A small multi-label image tagger, trained from scratch: widths [96, 160, 288], trained on pixel-art sprites of 400 made-up characters on tiled backdrops.
Rows from block 9 of a small multi-label image tagger, named by matrix and row number. Rows with one number belong to one channel. Each number is 128 + 32 x the weight over its row's rms, rounded and kept within 0 to 255. All counts start at 0. Numbers have three digits each.
After each channel's rows are labels from the 100 images, of 14976, where the channel reaches its highest value: "responds to" is what is common among them; "colour at peak" is the nearest of a few named colours to the mean colour under the peak. Only what is clearly more common there than usual is listed. The data: pixel-art sprites of 400 made-up characters on tiled backdrops.
# convs0: first 3x3 conv (model.blocks.9.convs.0.weight, 160x160x3x3, standardized in use, each kernel summed), inputs 80-159
# convs1: second 3x3 conv (model.blocks.9.convs.1.weight, 160x160x3x3, standardized in use, transposed, each kernel summed), outputs 80-159

convs0.64:116115105063126121066118125078124118154050129129086099116080084119117115128131059121084097102131123104124091117085097110119120063128103123140120099125087075094128088133122112098114106101108084103072114089111125116100086044107134116126118107
convs1.64:141154143174020182148133204134109104080134088099152112085093138117109139097141137087130109121094137141142094190134132162108104129100115158073124114151136183108098165069065144112154122158124127115118124157188119136120119134145080147113065155
responds to: pink; white
colour at peak: pink

convs0.49:158150084116132186119145221182169154133130151157136157123109134161143153157173102098118136136158081097124141148147171156162139161150133161180116134122146108116125164161240160112143149168166126186119182134150108154133152134200159192169124152
convs1.49:101124130098147142061121151172125120210142160105049157075086141165079168163142063115119097144105146125176148146150130086136140127150084139126095158186113128116078111157181114148123092095139152194102160194126071156101138092122141176075122156
responds to: brown
colour at peak: brown

convs0.62:139182144146147095133183122151151153170137145155148161142121130168154182179135130151141178160159158170143130155138135137178145135180149126143189156134102154154130138151122166132173136195190164157144143152168090174136145107140170170164123164
convs1.62:062071053121135144111147147144153161202145184141074119146136143175107149120151142097126107084190143119123154126144140134129160110182134135159142108127111118142018120198180089143099127101098150172121138104095073178138140134138140152200108108
responds to: white; black
colour at peak: black

convs0.134:103163113156177171131159221155131169199149161157150142174160119165146155167177158132182149160153131174127151136164183150166140152172137149186141161148114140160105159150218167135153151157163160127163194126162131170157161119189149190142178170
convs1.134:034065077117157144111092164138154155209157181104069157140117161172115128121143159116126116097185128110126167114133130095154163093144157115156171102149097129151013127192188098170160125098109151151183148110098057180127160155111134159172127128
responds to: brown
colour at peak: brown

convs0.35:119147087175138101169142162191106143156146158119126215076128194140142145161160139129175175132221131147098113116112150110150120129158136075168137131140146132144098149172151138131204142147122189143097137143172081161110108120129142152191142180
convs1.35:108064131148160174116126137135115141192169182133052134144144149192134106077165179055166121122179106115099176138134139107123149114173176146190100138111108122151085065163178095189119106117154143124150127111128085137169177169119151129162167143
responds to: teal; large
colour at peak: cyan

convs0.42:121137094083137125092141124089111160179064133125082108077030090136129135139179021096077112127148109129120090132113084115139118068156098133120130112174109034111124104134120133106136087106122096099109136119118122142103102047119133116106097111
convs1.42:150142152132056134129108164108104123076147122170104115124134140131112120154035153114117117076124139102151107058124114105191145117081164092074138088087149174115115140136122113116100083121138151101089136154153109150109132126137198187183099132
responds to: white
colour at peak: black

convs0.117:123172095104160146130174191167162141172079140166151173097128152181143159168169090149142119157136136129101119147163150167169158106177135140131168137163114112124156117140151161100188151138148157153113198164140101174133120081125169181175183174
convs1.117:074078078194117120144127107136142171175145178170093159135101145136070125101146142079119157095209124145074142102135152113120144178153153129156101105106144123154068139183160096152177122109136134110110095093115105140139136154136152103210097141
responds to: brown
colour at peak: brown

convs0.0:127166129126145186095166190139192164140142167158124184105120122164176153152171129139116150148160148161106128199148167142167175141173171189159169157152117131184086164149177150142143161128177111145147115169149101152126136096187162154126151156
convs1.0:117046088112167149090104127158121171180138153095060111095136160165087102103107132133109154142141162129117154142111133135124103116168158193122187084131178104156114115158219100171147139093135112160099139125118094097099174167139134125147169082
responds to: white; large
colour at peak: black

convs0.145:102173082169181108157167170095114158171135155130159166122136109154127152152152152128156178143155107223099079140145145162181135105185109119172140157154095150170107141176153167093162194154164152161154156130145130177124099097158168169113130175
convs1.145:117059148118108120099190101126084108202132168115053115145175179170129113141141152137131143121161168087160159139126124105141148106141175114136179188132076126184065145186153090165085104092113120143141076125178061115145165129121128087194143100
responds to: large; yellow; green
colour at peak: green

convs0.113:134149130114157109098155151142123177153125201151170177120136092169152157124168161106177117135159116221141058153134104124163110098170141123132145181131086190173102151158090162120146124158166157174130148127161140178107078096141142133131116151
convs1.113:051086076157150108142109116124065134155156166090073127120147177144112102102149121111105165116107113113080172183161179152121132147155164167156175110092102094161058162189186130141143157094132138167183115119140057116178176170113136113120167094
responds to: large; orange; pink
colour at peak: brown

convs0.12:125168113153171105134161149158115159182137197148157174093105088154155166139163134134141178146147100181076099155170122110181151081161127157132136175146134148152125171171129154105142131175199138154142134142162147161142069083163176161129104152
convs1.12:056130096159101120091090098158137151151124126144071149093096152176087117133133097111080119167152207060142172135164149087100106159125165123112197134120106093117072134195140134145148133120113140151136152137107047116151189171138090126133068115
responds to: large; green; blue
colour at peak: green

convs0.48:179156115132154166125152177190186119142121143131124149094100123167133160193158115124136134161158090091108122170167164160176095152162123141141160141133147121166107174159194185082110162163159128172118141161163132151146144138173146196160117176
convs1.48:083087087122170117081100164172121199207142179102057172108081157178061161119108110118093102114173165120138136136121114099133135116154122153084115073193158120123091134148211087154125095087081170197089169165054094145070131118152119163121105107
responds to: white; pink
colour at peak: black; brown

convs0.129:115155138163145132160148179094131145135135178122181143141179105139134139145168162153170187183139125211109047130144129168168131132164119114167167187154086183179081154182115157118143197165179171162154148131167142158119080090138137151123173146
convs1.129:106102114114128100093123091151106139196150177120055122125129169177109093127139127134118144101154132087114196137165153120129159137139193122143131145130104095160078123166185118181131140071122140152088120150154048151190176162127133083158095101
responds to: white; pink
colour at peak: grey

convs0.9:117143123139152114091154145112184145149127163165131138135118131154109146145103117184160158162161146154117120153112038023144072127158124139102169148183103175135109140131112143101102011146131147126152144129136100151140171126175163159108126148
convs1.9:138153034093139138102110170182131158167153125103131137107132129111147100065135109167119144085152133099151115114177113099147104120181091143210123152174110099157146142210155099130122117064107190192131182141099117122103091106134105142113137073
responds to: pink
colour at peak: pink

convs0.8:162148148159128127160138169160132140166124155138190191122142109167166159119162150127134171147140086193062099141158154132166135119146127138162166140122114183155150118172160132145149179181167164135163144136141145147112101082179149168149160153
convs1.8:068118087135103180099113096189135146170152128130062061127104165170088122154126131123095110111140166084146185127188168138115176147168189132165130155130133092153089072170141135158155145128134143133127125127130020129201196186120101124161112122
responds to: large; green
colour at peak: green

convs0.142:095141102174150075181146147194103148144137121093124171117119174156122136155142129121137168123207128136133134048150117052139076092149118064134144150146128140117123143168150125127190088143088188135081153137138094161144120133123116154169128176
convs1.142:092062138105146125098129127113152159210173146153057120161148097185141158115150142065159078123189120119107170104151126104132139143132183126205097124140099096130124120151155111194130096098127155160104128111088120146124173136174155118170128174
responds to: teal
colour at peak: cyan

convs0.136:083119099066128131079115114062116138165050134140078107107050084125101114122121042083076097101144128110112104126104088094123132086115111127132116100127066078083129077152129119107122100106117094110082111100106137125107108073127143119126081127
convs1.136:141169144158073170139126238138101075101151092144174149107161134122147133072174133123137102118059120140144093173148115148158101130119132152107123144154102160113122127061090157100139117156091127128160189163166136121119141118112095205057119149
responds to: pink; blue
colour at peak: pink; blue

convs0.68:073122085065128119076121111084111124153075137128089112121048099123120114125143023088068099108115120106109123124112094081122129091135128127123132114139062060107109072132129120108126071113120091117058104095113132123114113067120131115115073112
convs1.68:121147139143088122137144187094133091086123078135173146079144119117116163122147149130168152187071091161091085148122102115118066147086116133126144148120110188128111120074080154075146077170080103088158148177173133132125122123131103180067116169
responds to: pink; orange; green
colour at peak: pink

convs0.13:121166147115128173090172225136121154156114159171139156104137132165162156171184141124164151164153084157118127164187140148158148122157144170186135164127095134177099113175218162125161156149161160133134159141163082159159120112156157176135142152
convs1.13:070063117134178135111112140114176128215142187114062179175125157156114150138114162128157108088168139153135140103137114106156156070150135143126155087151107162142062125187185076163055092088139128111138127106095064173127140114140140160148128113
responds to: brown
colour at peak: brown

convs0.63:116136163113130137102142141140153129171111140156094121096103094142142145148134083169110128156187142130141120152105023006132026111154116145103153153180129106114114132094140137099154000142136112095112142121127090145132150106137141173119124170
convs1.63:146180051147124129113117153159121137095162118145106151127137152132166115085087103111097130083139149103162119100180136114104109118147112140185104124106107082125151130206064140118154130073127179182095128135082102137119085118160149065129090071
responds to: pink
colour at peak: pink

convs0.90:081116084073125103076115112086102120152075132117085102119053095125121105117132030112060098102130118111110123121114087085114121086124121120115127111131065057105103063121128112109120082104110084105066109095108124123111109076112125118126092106
convs1.90:137158139148076076142149167096129106069130083144172108104118105084134159122123153125176146187097097171092088123112086118121040127101107113133129154092097192113129127073069157092142077176104092071138103181194149118113109108144110159073104174
responds to: large; green; pink
colour at peak: pink

convs0.141:131160091122128182139148246188133145144142142159141161143142139152138152161189132117139150150160082107152154158142200160163138155145150183200106147099133129140132136179239164131152172157161140158132178132151118153136157137176159202150151156
convs1.141:049086107136190139090109153132143124239152196117052124115114154165072145136143113111142118131107113153154163148160137087118125110175106131164135137160096135141075127196195089165129109078132145163131169167103085137113138098091127180067132136
responds to: brown
colour at peak: brown

convs0.116:139152110148127192159147255181137147147146145156137145159155145147136143159185142120145175150155091129154138153142194157155147163142136193208107156096120133138124146174255155135149175152153145142144159125147113146138142118172153186147155152
convs1.116:056085116130178144088125155132133120224136178135053130119138149167088134145148114121144122152092112138164168142172145090115121140169106137170131148147078125137076126192184086163133115075114157169140166162097075136119144096075111170069140149
responds to: brown
colour at peak: brown

convs0.31:145173130115126100114158169083077195177092134170148154114091094169150183144144115114107124147184162080155078125139096089164129078171153132143163134117104085143121091183147180107163065142150126107075202179146119195117096069140169199130116167
convs1.31:100081107146125169121149165133107155193175170167056109148139167151139141116157176105126103071147138122141145161131114110124141093130137132127134055150116128131024132162179097160071101078110162196139140134103045203116139156157135148176182121
responds to: white
colour at peak: black

convs0.51:163172166145173130137168162169147157173117135151137162128141126168147178176147140121157169169173152177143151141138166170173139115178154133150141172174150144178141159132142160139199157151152173171123160150158098164148165116152155169162148166
convs1.51:066057081138148139120135148143112149212155182135071155138117158155089138114140154113110107075182119126133164132117136114143152118165131157132146083156125134155037105177184092146117125098132148151136151105091082134125150156136136163202133119
responds to: teal
colour at peak: green

convs0.122:075120084066125109081120116081107120145062135121077107123058094126118106124135039108063101107126122109106120121107078079119119081125114121122129113132062061102109066128122115106129083104116087111056106096106130124111100074119128112130092117
convs1.122:149152138140087103138143184099126102080130080140175117094117110088129161112136149119169142182086091166089082155115083119138053127102119139125132153126095184118127107057076149093130083185102096090144123176187151133122111102142110165059113159
responds to: pink
colour at peak: pink